Rows from block 5 of a small CTC audio transcriber, named by matrix and row number. Rows with one number belong to one neuron. Each number is 128 + 24 x the weight over its row's rms, rounded and kept within 0 to 255. All counts start at 0. Numbers have three digits each. After the name is the row's rms in percent of the matrix's.
After each neuron's rows are labels from the 100 clips, of 14976, where the neuron reaches its largest size: "strongest on" is what is common among them. Only what is clearly more common there than usual is listed. The data: short made-up English sentences, spoken by a formant synthesiser in many voices. In brackets: how many of the 100, against the usual share in percent.
# gate: first MLP gate (model.blocks.5.ff1.gate.weight, 768x256), inputs 0-255
# fc1: first MLP up (model.blocks.5.ff1.fc1.weight, 768x256), inputs 0-255
# fc2: first MLP down (model.blocks.5.ff1.fc2.weight, 256x768, transposed), outputs 0-255

gate.157 116:149167126148170108075088154128123115134129141101147149118130084117144140119121126134139127142166079126174101128151159134108168085094115107119101115107103127124090121085117120121127092107135129119146115107082122104131167111120110083103119095116103154151125088144095152116132088094141108135122123095109087141147097146161112127152084139108140157142113119150162115152126106129136114111158146130140147162098114144117105118111152090134172109160121139144109112191070103121162122114162102171126093156119103156179121152135117114129097135089115166150149134099171126145069128169151114137141134126082099138125145152137116150116120123114133135156116110117132092120148136159144099140109091125148099109104147089066142112110099124103132144111139135162123143118188111088129109143172122
fc1.157 069:159123121141126119143100149136133132082134149167143141120106099122156091144172107148131152082172111139127077116131173112125111100131139133116149116115111105155105144140105100125156152113143142137171131136131120098138185123161133120129125113151114157097173104145114123125105127135150115124117107091099131144150115142152118135130088108112107156116123146143120139172158058131130123114167183102171117114113079170141119130137187065116177125132149141113142130178108110139137142091154125159110110148121166150148130156165144104160116113102140129107131158109128122140122116179168126158154103106149150149113132154112110110104173146135132134145129126089156130108159156138147097169136083127136148093134098083129124071111120140138161139129174181131131160150175109114095138118125131
fc2.157 084:109136112125143131116133112139119171081130139102110123143074130126172150128139137119173147155106154147140080160147140176066141117164129147151141126148103119140114108106107143162155149133147136136111084181128133101181147123113132098128120129142175122145128120154122136122080115155129150130123104173114094118093119132097116100137144138139136125119114119142147116133159096158178155111104147120115160166122153102147153110187126117155143089134088163129117158129082169119148128143168113113140135094141144125101110162085127159159085107135132168157139118102162119148175116135122130072136120097126128151109141114127104154105110100107138104083146095124108105134110110136143095127084151142117155150119109117119125139152136107127118181181128172080140119116103156112150186146148135
strongest on: "again" (100 vs 2.9); /g/ (100 vs 17.5); /ɛ/ (100 vs 47.6); /ə/ (100 vs 53.1)

gate.274 098:130138137133148091112139097090113110133151164150121169109095115152098101170168099121178150112161088154201129134122130113098081119111095106102093166124114117097108097117131107106117109095153104142151099094126127110131146120128149112122119099090102091089158089151138105124119113118120100137115132135094093140158138106095077111154131123117143142134134137096191112123111122118098129049151106155134130156124128131114114140135167130112165134144162168130092107143117148137127166116143137132085131104069102143125125129122144136146093119118140152118133138105151114131121169168160146121115102118122146105097112113148117114144118095099142117142158103100127134070137118122142149191176095140114141128132166125116130140088149146101128130096148115140096163131133148092188125118138130
fc1.274 116:127088151076133146136103148138144115130181082143127118124129140175139137119084181097092136161131131110097120162124125105112115142081110134153103154120138103143153092108163132145102134153154121116091179131162119143117105118128130163144155168089167131120084131131136115122149149141117153147146126165131136080126115103069168115127148110104126115129171091093118129141124129150116115125087133157078139092121128081117156119121091151113107169145096147144110109092150100112116139165122124132124175121126150078086094082085132157127163132132104127129090137168147090139116097108132119141082140151115169138140127115182152133110116104099141109129165109142110097143115124084131153122136185118168122149115168131125126154140154138097149131100146111134106128137123134160146145100133133
fc2.274 116:113095118124110101126123140118167144159126088116106168155135110193145140160124130162117137155131158116114116096128132149177159118161149113121150163105118171094095065103135138078098123173143119104158080139160133120130126109161173082118127127125126153112104173130177122126189148095127082124136165125153156107129130110117130123148162101118105162147133150119144126100128132131133114132118136138115103118136142115107144154098131156175114112129156133131127111134157110099110092142076116107116146123095124120135095081176140164104144153105138118124102184109107122083139164121138142114097154162129130138114128128127127123156108118124085161178119112141142165118103127095120156124149116100128118085145113135123089156123079133160140105145084087154148118121114160158101118156104126
strongest on: "again" (100 vs 2.9); /g/ (100 vs 17.5); /ɛ/ (100 vs 47.6); /ə/ (100 vs 53.1)

gate.301 098:133151094128118108097102128095115146107137145116155119122130086145168111108148107080121128120148129116138109124133151133139127166171156142111163138099114140168065111110114145116124129095155083138114135109137109122144151125083125116129163111107092166149059173148075120105101120156138157120110092114165134148132074138116137112085119146129091139115124111106120130147151065136087084113092137112138130137134093183126134127129145113098135099124113156092148155107106089083182135124166125132145108145143096143181112126159086113140091157133104106140140105148117117112140087139144130157119159118138115108126170135091151165112123120111118152128112125099155080129155130153111103130120136138107143134089115141072085135132125124112074108125136154157158130133127084101129115129097119
fc1.301 106:158157106128099117140114162108155180073142125137150108121107084147179106146182121121127134108156128115121107109126150131143128179164137145124182132123109147152080136132088161110114135092166092139153127078126152136132150123111133133113163105112111155146067133154101122110095150178139167104123082118130137152127096166112127117094114135154072125109140114114109154141142098152109074129105141123119143136120100157136139135155143123126132098086093170086136143107152106107178130089151113124118133128121116120151108137132063102145119149126108120113132137129120113107173089107139149164133130127154134146108139131075166147106143113104084173140098146102155100122157169151116098119132153156092125117128124123130081132140139127131094090138150145152145131146141098116155096143111142
fc2.301 105:082079160069125113196123136137095113098124149118130125110126125136109108115131125155122129199136172081130128110111099139132128103145173141156130101145142101118144160125141174124159152129098145128135167142153139138150113141089090137112158165129128137125129143151111157138114093125134103066143171136144124131068116072132106169156080107099110104120149120132108152153122141108142097122122119136144132115126159096167125167095136112165110165124114115115106145140156121128123135135159118141108125119124146118101124144101137154151120124086154107148118161088136119163143147158114114140105107135154121097112122138109065096110123103144142155141125139152120118163154150073115098119127106095123138145116132152176121142126131101122117181181098146092157104140072139124157143088103126
strongest on: /ɔ/ (65 vs 21.6); "this" (50 vs 14); "ball" (35 vs 2.2); "under" (25 vs 3.1)

gate.119 087:085097124143110102099135136161128143148087137106156126106119075129141152106135104113119077167135092107129174146141105078123132101151147096137087064127131151128117153115134142106172102132142118157122124139105089139081130124101088138115083147109126112165138144155114133105098067112113125133136154125118128130148094103110134100119130130164117123157112113118137125157112130148131137126131106170124139101114116165121131106115119114137126128107132108101127120126104052154166116111135129150153101176128097178137117167078125131121140086109136139131202091112145124150125102129119137124149152133119124170158170120153131141129113120157127097155139107118125085105134140111104069156051145118112094148121177120104133136150090123142098106111116138152089130129142080131109118121146101
fc1.119 097:143126139146147140133122112111121089133168145134112079123108170116088132134156152130152079096155142135132110148173188139132115120139154163114088186122104102106086127178141130137146156121085130086120124130107076105119117116084129101081109110100131108095086095116098132118130119128138114143081124142109121130108117163156107129105112137128144176139148125170107113143105082133098153150099163138164120137165111124107096137152117136103122128131145117161121127104098139108130136118149126119130141147132140147135126075143140132153143170129109094145120159143111116111159132113130070137136118045114106152127096157123138122097108108108093111101171108163141113165098114118094125107130120116117149119143121138129153076164144122129163148120143088118170133095141157178134171136119087
fc2.119 101:153102130154115153137124121106111148132119092135127152112160113147104114143102171097143147117161109108129107124150145146080108153100099162193108116123162150160088123147106103099124105079187131156093124150158160097161149157142135109113173158084166138104116133149148148100127183119112166107103120108163125129149148145136155117165133153135184120134092102148133088115154113146150130126096130105146107168089096114162150119109138123162119114125133160129122136101141158133079121156143137079163115127098164102116139135151137136107166172146107136134120105111120152137111086124128109113160130145151155158133182097110123133105128084185077164150144146116107152118103143114139110089128159152118147133141130130104162108126114121084115138171140130124128113110127120162118154102107112
strongest on: /ɔ/ (100 vs 21.6); /n/ (99 vs 56); "orange" (98 vs 2.4); /dʒ/ (98 vs 13)

gate.140 098:131150107153161131000102147121110116153118164068152141110144106138150148090100148106124100172137106120156121121141151120111155109122113107108122125076102141117113120065154147122128084111121113108121103102090115117102137122110115104120127119104112135154110130117115152105140075072129104159121140120130081122142088108142110095149132154127163135172122116107159103122114112136127124112128124155122125147112127131112103116058116110148136129170125111155105106148084101097161122136145099140125111144128103155168126131122137113129088137113112129164128124098166106144072115130111120122131164134059111128145157114140124146146093115127126112163122123127106091122123129138132119146121105097124119122113141106066129126124100097114137134094095140191122130117145125104098102130152101
fc1.140 042:149126113108129152112096113129119145140084110114094088132106113144176151141114129102120115095152097120168127109108145143120185120069109113116158127101156124155096114082064125122128134160133171120107125097155117156142199131138121100061134172140119168164135141124112135117138102113152135129143155137137107140178119126125169134135147156148168112127136127157166162144095146134139140141130094125120071134092142153159150133119115141118144127128167133158130101178104108120093116140110112126137120140170123141151101139120090145118154186168122160168169144126101115140098123126104148130117127125124141136150136129111124134117105159144137131080090137149150176088133108133151078111123131113112127135078129119109124154131058095118123083088103124137093117134139094150117113133108138
fc2.140 039:124119123114144121184142092147161101117108131177120122130129129114111143078102085110121154124055138130104139147093128138123105063137126112116157140139112121120153131140151129107121153114159154122152126155155133168121147136139139172107115161114115127159141133145125121142126060139101152052100110133128108145133162124090106098124139123134117131183120139140111136168120112138191129131119108097154134143142145118154097153136129162127121128166118130122122137127192113159098142138133129133152120139122165113157137135112113094112134093094176068110133131132082129104101127121106143129138073125143109148111182137124145150122113123132126114092123152131145086112128109097135078151110143146116141175098141132129116129097120139140121107153130099073116086124077139138134112070074093
strongest on: /m/ (100 vs 34.5); /p/ (99 vs 27.7); /ʌ/ (94 vs 14.5); /dʒ/ (93 vs 13)

gate.141 097:118108148183132125108152086133075120142144167108127156104107123129100156123117095129150132126165138095148151176091174115136142124132148144153144112130130115127101127144153117099151104148104154113138103113113108128115095141130137109105117127133134119120170113116117146142118109068108101147119155114112133104126117102136126139146102115121176148182128145147117099149117137152145127152107128125130164121101112123132095150106097125145172153123177088106113090154072110125117079142142149110145167142103139185197079114125124147103157128141115136135150160116143140113095153135086124121086182148108138163132156155167124111144119166111130128129113180136123104155094069110190149126114127113144137119127135132117139153183120068111108115102099117155114150127130118125153098104172113
fc1.141 108:161155117090123128128089169119117131130134120130122144134145115158132149112125158109086138141140119151164115126174133178088112100147141094104080136115113123113148126108148136157146120091186090150089146136109142122123165111118132110125117105102133130123088142134122140123147147136154148116109120139134078126172132182106169093085167136103111112133118124091174147127128151120094132112113116141118088144133128160077133119125161139098072091153092171147138136120135138131132173121152083150133075148135138057092191128134125114146127099142120141134112108121159118123153097104150161137165110119105091086126135106118119137116135093134122117145147102127129126113156170103107111123099169190096093158119115135107101104070141144118133154111118164154109140123133161140145150125111111
fc2.141 109:163169115110130143112108115098133154157106145094116167177135159120164144136091176132164133137125102117110134113137109130071125131153110113124155127108107127105117149103084129119113100127105082098134115133134132112131106130107108127101112136106086143184108141073119110076180110100146112178121117133142114092131136100110120132185133137124097118163135141146119137147154154145135113156142091152158128106132132118106115186102151123146172158143116118164088129135116116115152135118145134159127117134142167147133116136135114083143097145161107153119078119110161114154105162125143126092127111086147100121159166132168104090122047139132104129132145102094122144167148112152096095108101103144128151138128142138105175149116152122125158183115099130131143134114118145155129115113184151
strongest on: /ʃ/ (64 vs 21.3); "pushed" (30 vs 1.8); "fish" (29 vs 1.9); "laughed" (29 vs 3.1)

gate.64 083:121106123070107112118131129122093131090099135110123146103117134121095126080110086138072105155144126131157105141145142100110114098147120133115140101142086124131135092146116150128117133163110123157106148089125113133130126167128080075086152122143101136103129123122079127117108114066147103166135174103144112095126062136131106132151163104104169101122131129092132132112135156131110138121168102166126120134121134075106079120133099113093122129141127162132128091080087103147108099100145147157117123161107132160129133086127131162177129165130116136132138078120125106133114109097082127096090129108086119126122128129133123146118078117153154042166155085099112118114111140146115122118133126135127123142103126134118159120100099128119116136103088151149126099120095135147153098106119130
fc1.64 094:138150157177124048129143082091137107138132143143117138082100117174128161102152113135152087110135127124149126124172131098107118177152142162097090144134126140113120112126142099090146110133112104125163123108100148125136131074134125108152080067164163141130114101122100148126158121131106145121124097159085139119132156122118103109111148153165126142161109153144120137106097134170083087124134181115134141134135102176155124145128155143109108170165096105089124133104149146137149147122144119165123148141104137121118129100108139117155137101148154088128103176150167137151137134113147156101146117137134113132145138121129140115080138174094086136144165120116147095116142174122080176147115120141106104143144139155123119136109106124122156136072150124134101125120134111078165155110136128
fc2.64 099:071141099141130098102125145110077135092124103144161103127180091151140143139140128139117115111093137136153095097132132117111146151121097113124096095142136119129094152139145073119073139120138123144123113137137117142116142140124136128113140124126158079148148170125185132127123117101119125137137111160126131119089102123159096135166133106112119130142105097086127099093137117147174134119103143132132116129164113105088117125128126129135161106163190152100114139114123103153091135151107104108165109099140142123132103167145098112121145127076152117159076161102115106053139134141139091159146116127141100157126164129127056094130099110144158125141121114132088126115103103133088175093141089165074107131148127131147125116128118120112096148157135087116151152103113107177129094110105119
strongest on: /ɔ/ (100 vs 21.6); /s/ (100 vs 51.4); /l/ (100 vs 56.5); "small" (99 vs 2.5)

gate.330 100:132122099124125106094107107078083137108144173103120120134103094083138106083124125098151091120095108143169135137102150072090145128125116099099103142086078123080086127109124115136164109151125115133116148122111131140098106130091136138113076108100151118149145104102102130094100109113105153110105128117117094112122105147139126101095109135133093113142107125115136096146112101125147117106074134133162133138126078125105111143110108113134181141149137139125114110110097137139162116110175115129126104142136121107120111139136153110133107130162089120151122138103162117077093097161097101146134162085107098184109136106102135113103111150103136138117124153117115055109103094077144134095119125142137167143140131117112101099149103115100074133093104133154140131104136112127140125090187140
fc1.330 101:141145188129141139112148127141184109146116136121135107093157140189100176149105117160089126144198127117116097162146126147178112090123135116114154093172141129167102144113172157095124114106091158125136094125149112137123128079118068098121149146137128136144095147123135159175129106149155101167163129125154141111127129100129133122150101122117160143137126121121151138137125122151099139132174116134131120086120154137125148121122107136142119112145132111135107118139105123134099149146107140100159148127089152172138134100102104126119134106114115114107159106137091129164129116091146132094104126167107195087125115124126136122172169115144124105172158099162126155113126155200127143165108153091104101097120135109116135141096140104113208118110128147136123142147127128121110122158110112
fc2.330 107:129139144144117132131087100129154140132134166130101126097125101091138121143112128146125140117167147117144103154161167095171140120106111155176119126127135118122117177152106147111129118138150158102080126123140088129137116133127106121151139160141150105123149107146109123154125108175103135159141140164164123121072128098155121128178111100139154102155130123181154098175155156101080131096147145127124141109120178107119133096091133147144144143093143174169131130125119068184126183138160164112172081160097179118160158122115113138115129090091134129144113150116122109129073181108160065137149102141114132163144145144148081085139124161131150142139116120141131173148116122125134123140133136145148096141113159173106118116114143130129139174143130130135126137135162122115140112134137118
strongest on: "above" (100 vs 3.1); /ʌ/ (100 vs 14.5); /v/ (100 vs 29.6); /b/ (100 vs 40.4)

gate.201 113:108140115150159133040086140111117109150125165098134130117133083137124155107106145105115086167132101105192119138134153141125160116100131097107122117085093124136113122087162139127130093116147103100100120101091116111100147128094095083132146123092118124164117122124122146120143091097110100180111128109122097123140086106123127075132136150132174126159105109108170103125108112141116114102116136137145125137109127135090112123088123129141147131148133122140097085151073095125156120137138078141135122138118117152178111122110101139123083135112095171150155124109168097124089143127112113119121176132063094138143155115144099142153129117135125129137131110130094061107110106122130115128110104122123106136115151127081132110110129092096115165096111130176116142108143118097095112138156103
fc1.201 059:101134123117127152120140139192156134126127161116139121130148143088125135104218128122113124160137108144132146153112152168102093171122126130114131126143141165118140118176157094092121119122172096159076138194163127156120152135109140113131157159144137131147117155130117137161146132130154124094136134098107155154155133139144162138132128114142152110164111114138124113122147177140188199138122086110134122117129139107098129116094102126166114106121121135128127161169144137118160108165101144146156130119146126125171114135092142137083150138091125153135174136154129091096159094118151118143171143145165139136160116111123158109112178142139137142084094118126161095107144161152134134160075164161105104129138115133149116141133136108120107152125101141137161105108162132125127179149114158
fc2.201 067:106140160133130131151104113121083125143137149105131118113111170126143085126087142184120126132092127091101166088155115140136106117139137119118093141143123103109130075134153098151133091171127139091096128112139140072104074141133081119084122094099095128094132124082165140122130139106087133127141129125079143163116136107098151152136136127124171156128109128149133140125161157149120135146115117164095114130134123083085102083157092117097092118101145137137102127138123128103140134136121139159124158140141089112132136170156076162128147099119148124111132126200159178161089121115134106110114197128116080083142124146159108142133130090152129128151176137139134152159118113145089118143136122153150105171150138130117102120105125114138129114092141125164139128128135138108145096142147154
strongest on: "above" (100 vs 3.1); /ʌ/ (100 vs 14.5); /v/ (100 vs 29.6); /b/ (100 vs 40.4)

gate.606 098:167168136141141105112103126123111087134149129108137118130100080160160146085144141096087123082144121132136103182076194127145104149131071117109121174117156119118130121126096139120149099108140118129063106097135136098143122101146150087107103140107130162113130089147087167154133139096088149122137124116154120154143128160116138138078117131100120156135162134135149119125122125169075139128114142131100118146164129156173127111096111120105115150153126098116113124143115143079137135187133102111119146109115095134173165102127130140119160146159127122161097114131145105114121134124140164127158166179095104105135124144160151137142112126131148143124110126125106119149120112126185155128149141105141145096089109127110134167184096138120111116081110115143164150100137146108136124090163153
fc1.606 120:113132087144106137121110108110060162172146119114152153083110120146188152126117093099096132143124127149150142123118113101142122137136138131136179133108132100110128094129150154095147126153102107152139113116133116131132112148140118088149130163121127136120153130094161125149160134101130134152135142091154094146077135122111145138121141150137125125164128180125164102153128143118131137114084128095088117134123143142162142114124099180135155110132130044111138141167110120106113104131123149106086134115122107167073102143128127182093114128134114173143101129115141099145128131138092153073084155134105132117123124121133123125122091114146134103175096108109081115091112165117091112156122128079114114152107158157105108122100099100154094151108131106132116119145094173128068114111165134
fc2.606 119:111105126100107124150131118122108114112133106077156142111160119122096178118143086088141147181167110117165162130163127121122076118125142171121144134085110144114103150107104129128168142158112095180121127127180123123142123136148152120163126163138171154147161112126102079157108114121095126139140134132151107155126103134159120145087161117128139147130132154093118118160147123139125103130145108077097099157168143111167132113108115120102127136148133164096133165091101109164157086164090157119120158130118125104152128155123126161095142165095110176083126125113176111106126170127089148125098142133136141128132167091133109152134123122161127120134129135119123121068132124095161097086095145137126154142133106131125105141103083103170113113152104129149121157169144167141140144123164124
strongest on: /ɔ/ (97 vs 21.6); /b/ (94 vs 40.4); "bought" (90 vs 2.1); "who" (63 vs 12.5)

gate.163 105:135138108142162134010085129113107127148127161070154141104126108144146144098097141120121113170136107123167127128135172124113155115126109099094121118077101131112115110079145155122130088114131124120113119098107118107115148126121109105110140100117098145155121135119102143100147083087129104168116138115128079131146087102152122109139140155108161123177122122115160088129122124145115137106122131138145116138124121134112104111068125118122140134160131130156105098158068096108158120134139112139128120158124096159168132130110125136141097141125100141170144130097157119141077130138112111130128162125060097121138159115143131153142095105114123116161117085111112091110117121123139130148109106104140104141096155115074124127119093095097125142099080133192129132120145108108098105134151106
fc1.163 045:133143133085157121121101199129163163122128215075131109108106106147130130144156116132082134136146081124146119144127145153118158132147146121136174094110069187156132106127115111128156104149140136161098124136115100120181149140097087127143107160116097151164161135159128173156116113148145115122134127102131130135119137113107167127161102105120120123103146138151144139117134127131127111122131142130111127102091117141110097105109135129120115093161151098148167113111116081125153107113110096134108130126185105163117145147136102138099082088158131154148178125093141129133155156127068122121154144085140111135144128158113127144091140137137090114129114111129101145130160144129113141149122148099160095121115129140121080135117104128079125147121107144166114123140105097176127161165091163
fc2.163 046:124077107135138111167117126100129097126125163103137119113105129157120124132140109162176141123117148099137135148094128104150138113128136142170104127109128115115132119106076112088142122164141185117117131148143099125085122087141110123151105093132111124111145111121166143090110089126127108114105133109089094136093167066116125140118137092151117123143107119146102139137137145141158127128137173118147149131118068101182119116156130153144160136188128092155132124161106109177115147064124138079120155164126141164127109135107125115160111122130142122122143120144147138118064082136111120153135169110154144143107173140151140193088127150117114165142141130119143126101074134120099127090145100134149105172128134125162133142133105144091093104137096116102136142139139075149113103117098102
strongest on: /m/ (84 vs 34.5); /p/ (82 vs 27.7); "jumped" (44 vs 3.1); "small" (29 vs 2.5)

gate.565 101:130123073101175136067101149120106137138136119110101137148113134121132146107111151089118094155112095148186158152141171135109142095149135127080121113087099107111103107102139110107116125116163077125091114122129144133089136122104111107064142107091131117156125118109115152107110100088153104135121138114097100096130106132142115109144154158101144121140115131131191106128127111155144138105102117176139148142115101119100105102107123129116135105143126105166120092160092113098164117123158097131130120144142114152192137123122145119135122152106117164138122143117148105111093109122114136103131151124062103120093155124148124124126111117104123107136149134133103046139141156155151117130088132119121139099139164078095110126112107125096074177093106126152125104104125129085143116104169148
fc1.565 071:106108148142139120137118124139156103123126101142115125165159107077098159092158136111106104124167089129148142117196133156135162180134082146151102099131150097110185156114139133128140138120133161160109134126116104171110116143114126123171110184120138109131163139135080129161130108140123158181164133142155144138152133169155113125115147128175091157097101164146157115112122190151141123154111092109103089167150155102126164112142054153122129117109144137121128138174143124134157130109143125122155139121151154132156085135144133143134131125099132169140077130128107153136116152137135112176129127120119099123127122112145153086120100129162131124133171152123095112147151084140170116148111112121157085156131107125116137131122152140120127133124107117115113158066147139113077135145150152
fc2.565 080:126188100107136124118166151093119137123138124164139155148104160136128146104146123164092133143129126140095152108130162132203113138100132076157163120137115114125144096133142144117097133142163127137138147174125078145128118150123071092078116126161094091146137142106145091138144142147083133102125104079085081121144131112133096154121135121113107079133110101161101131100174112116128149142137109125099136137111114147111127096158133157094098142106158116165112139128126113124105156104136157144092142149125116101159155164122103146118150107115143099133135109086148106102148100069155144174115140130117115125167139142116117148137103147118080110127112104124128122088142127156112124125146117152144111086136136122105087090156118138101159093129068110158145090094126105163126114121086136
strongest on: "above" (100 vs 3.1); /ʌ/ (100 vs 14.5); /v/ (100 vs 29.6); /b/ (100 vs 40.4)

gate.597 097:137164073152130146110093171112138105104116149111148147123119141117131129072134145114114141112107110142149127098109119138116155147153110116101104121101103131110099107141130153146129113093120125106102148099140137164158123142125149143137134145139138165124124144119135110089129105123127096178131122168104115153108079078120086084154154131103142134120132119101136108093149098107121145140144161142121109134096132106091089114091109152138123081152114155170090110170105129123152116081133096130123099144158091159112160133102099133117139145123140126190109083131113123086109082089137101118155163150092116103135150137143149084144130077185156132127158147094121132149144156104146165145164102138080131140103113109081147127101147097129136158123121174138139138085137147078110156159134116
fc1.597 103:125154064125142164146170175145139114133126130122143162148137166131131114116099153140157162100105133104128156111062095125134117122126092111133123146149122105092132153142129163147116133139098120095107116122150127120140122126138176126133143146120130111144128127073157087112112140120149120162145121177101124127099103072141081086135146095062094143104178106070121156118143095111149097150150163118094112134081156093083120109139133134126123101120133124168124115124130129127140122107106143102111125115147101138114139139088070125101177126097165104107114127155115095087105115097110147128111149175123149090140139151141171124127128101158139162111116145073108142135120148102168165101160142145074137131134106126146154115130144158141118114133125155109147090127112170112118122113140119
fc2.597 104:114155158163172161170124120164106111142113106131147103143107118157133140144111138118123131102142117108130134120124094111133115120109159156101136144138120121113137176146127125137161152100081129148127128164129092150114115138129128165134113133142115115135131091121145132131080126138094113106154099152129131133078163136128121142132129126137082139056077127086134121144166062131121130118130108178147142162132108106142107118112090086122140121121110116176138100145130101071087177133130154109084110141105129154132144118092128100101159079145119105058109098146102143111125114110116110146069098100151166129101101103149132135130171097133156134112110141103152103128135112129138140154144160135121131123148118098162130130141200143177123135151147146092114157145099114125158077097102115
strongest on: "above" (100 vs 3.1); /ʌ/ (100 vs 14.5); /v/ (100 vs 29.6); /b/ (100 vs 40.4)

gate.704 088:105119128123136133114128091122071118134137144117117167129125156115085119065064106090151068162131122150172142155130118151137110126144117146128114107130110101132135110136161156067117110138139114067104104111133167144168109130116145104141149123152156114149131112121079110115126112120102145157112121157119141082131088107161106108128123115095135138138127129110128109123168144118107121133160115106101136156121113168090065132111090144096116141116125118137134149127074090143144058128158121127166158138097146181162105083117072174116128130090147145129140125123123104092117127102097124090095154149082121108102186172133105139143134123122126125146152092138159102140110103144137152122117157136139146137146085122119109125100102132097127115079110123141125121117129119098123122110123132
fc1.704 104:121198158107125104115150105127129110124161139115148107137112131123137153131138121125110114115096183126133115124098167120121096109125145160128115103141102111080097197143167111146075099096140108119084086147113132103098140105147160135124103095173115087144120121117131148147112123157131154130137133148120144134110116147111081082079157126115143125140126151109118118136087104181108097110111119119085138116103150154092111156123139130099121108141141158143116111128146171151127176121131125120159100172110150093113112132086108100116118122127090115105100150120142104083124096099142146103096128171123096178114108160126112101123126087102131091114105088133146133101109155115115160135113123174115081142152132133129125110124153097169144174124130111146107168095152174118113151140164111
fc2.704 107:154151160122153134142107151083129147083112124127159127158123128139145146098129137162119117132130134149145101120152143104111115088079101100144149122140136098136135141179183127142121108129087181177157143139095119169130101111130106118083099102147164110132144150161128134088154077151156132164122158104128152101077129153159073114116129072077123110113104144147137128155124145110125123148115137131142116141107140134123110101147120177135127133088114112126106131144105142153126113077170156135144103103112131131111130146116127109152171131114160128174131150130126121099136117107077155156133167105116138187089102163153121108128108142109142116152156111092102101130139122169128143132124152145107121149081146137155133128083141136133183137112142086127127096089145128104160146079162113
strongest on: /ɔ/ (100 vs 21.6); /l/ (100 vs 56.5); /s/ (99 vs 51.4); "small" (97 vs 2.5)

gate.741 087:114108148127171123117147094138119109137142146136118145164155130108099205141139146140106106177151135096135176144126158133144112125133138089137115111114098136138104155118138126147135138118137123133084121093113108118127104139137071122100129155145138140142137101136145137150145135079140093148119131123144139087113131101150073147176165109121222165116102118132133158128130124122128173138168106135121129122172148143122102128120120094151142176180147144137119085125112130147120176127139128200129111157134145132139123092140139192113130122112098122116173137134120147167108121097127110191118161119085119129140130116162124128156107121151074103117149106145111120108084120101189136118081100144158114129123132108115135155128157128104141133142106151169137132100139144135154168112135134
fc1.741 099:138147121139119116114092133111105123148154109103123146088106085152158089123087111076144155115106132144167118116141122121103130110122110154119132121129133096077119096123131117097138087134126127101171137158121134117143151110115175110165119081097126093125121156112102135123138112153156160118118145108101084144136140144113165113090099163133066078156116152130158115143111131131089086101054151137137125137090109114120115120102124188128112095096126134147118142121120117139118051123120117057142129133090112149127153144111115094131112155141127143139068146114143096087120127161102125082126124141124116131103150132115124127091139113120177142182088139095128103114145120160080136166134143122078107131138139139119123105092107109129098152105115125112099138152139133120130083136139127
fc2.741 093:135170114172114122031137155115130119120122158115106166147089092137143136115088140125157134124118130117138144140148141128099148128140101131105129144093098142159084157058137117150105104107165133119123085110119111113131128090118127107139122155123128116124135139140139107097160129090132134178136152124112138106170078099126133093118116129115148098191112110109146109118107101170148140115129104090139157122139110134118100123095107147115158117123162132154144165131064096145168147130133128141141135126173111130164146138113093151157122123111134136155129141114124139106082108109107115111131126112139111132147169166111153098128088122153140132159143164118134119132103121132104115129133119162121142135109085164055146158148079091092132113067143112150134135134097116070161151144116107
strongest on: /ʃ/ (83 vs 21.3); /f/ (70 vs 22.8); "fish" (63 vs 1.9); /ʌ/ (35 vs 14.5)

gate.126 089:189131134133127128111105131159127116125142119128112186140111158147132107069121148119119144142153106176134146140152148108115125147169114134105112149121103116146089119110141166074173103112133138107152151111106131124149128150149144112112122140169106142133188133112108154144151097118125110149087140131122120138140112107108162117160139148143110113139139117151151105148186127118114142147154145133118136157135108144135034125089128131099118106190090174146135150172112116114147118126152114157152149120154069167135130147110103155114141120114150133142152139149141116129111120071095138141139144148116077109157148144095176165113121124128124071191176164108126102149155110142160147130130148100149123145125159106082090122104133118133155129118129125150141157113152110128137089115110158
fc1.126 100:186109110116118112141119152164147124115149122138136154120061165134118099122128131092140128142180112169129133132157108093110085139178115146111101151137115079131089126119126171078160121131097155120153160127109138152160110139170151118132122133152159130111188097139149143145131112131105135120069166158096125136137124102088177117157132120146094094133172110148144130134179121135114140144129141113131140115129106109141078106150103149093118113158091140121133148150145130139155154146129137122136170133125109174088131126105099149138164109091180144126120159149147112111124118075131148140110125148133090113141139137090167155085143106124147073173165162103116105156124132101158146105139162094156136146136135107124150107117093145137148145135149111127139108130147124109139090089106148
fc2.126 108:141122104100114091133188091128135129131120109163137116111161115123091123176124135153126074141153136151088119141153104112110152133122150129129127113135116112134108169128117107123114142116108182079103096152109109118143128115184140148168112154132094133098132084156138130138116086184142141118153137123119118140091162127094156141118106133151109112112122106146084110119147122124099101098146161161143093095136136082167095152138131172110152148146108115124114147131143128126140148095160146076112164144140135140085146167120127146085148080113124107110109143119134123150142135107164085107139089115195132135113132116128118156100128152142177109130107120116139129116121144133173133143126055139137147135172164149129159089111105119123102132121173108081099136119139122154108131190130139
strongest on: /ɔ/ (100 vs 21.6); /l/ (100 vs 56.5); /s/ (93 vs 51.4); /m/ (88 vs 34.5)

gate.56 096:114101161190133111124139111107105087148115167126100140137117174121138111176151095113126148125176127169165120142143122138115130106162086151145123105125104085133080157143119115070122145124097126098115125126122119131149114103137104094065121149177159124103167104104157120127128101151126087144103103134100102118107147078131133083173090130141146115139080128148135110123166146145137126136130138127135188121115139127127097106151133144120140150110124139161095090174113116118160140101130139118123166091099117168165115103132158112121122103112126135139186172141101139142125139127103126126132170130113141151082116140123097133145127148167092119113142151143135075148157135086163107082074107136117139119130137122117187126137120095119145116090148107120108136129126120094153127146150110
fc1.56 103:103108109146131168129143101159147122147125166122111116163111149082115103155100131082136147122126153124136155098097122134108151109098156090133104102129158123116096140136131118121136115090112126113137111164110096126080155129078121149115103130100124060149186128112140153142115137145168155156082144133112135107130133082144135134181102116150125099163103090156160126111140133077174080124097124123117167139067125146115138119155127117167110082113191135097092127167127143137125124136127119081159130154115141152152088121141160094113102100124107142151156139142121132109131126151131105106128143122173109119095151135124094109102123103161114134123087148135097137143154084135151145096113131116085083108143144109128160091132137115114095130137114136125084145098146109157136146148103092
fc2.56 101:154117106120127140118112146142126148103127159169151111173110122124119134108162140143114160137135111139164125107094154178127135161121134092132160135156109123136169178173105116163102110131100091151077155118127115075158151080094152106125147144143105141131140107132125130093135146101098106141131144169131169121110115115144100111092204117117153143097089116112156086112142142140091135137118117108146094084164179183122140138116140105099129114093101138112147156203126114113136127158152124140155148097090112121087128114107125157144121131150118171125143137150157093130133094129129078107117155161112099156119084126135121161165120112119172137141151125135160140123131121163174113117093138115135127142096095150141117092161127100115142120118123131139153125110131134075093126130104118
strongest on: /ʃ/ (63 vs 21.3); /ʌ/ (38 vs 14.5); "station" (36 vs 1.9); "above" (32 vs 3.1)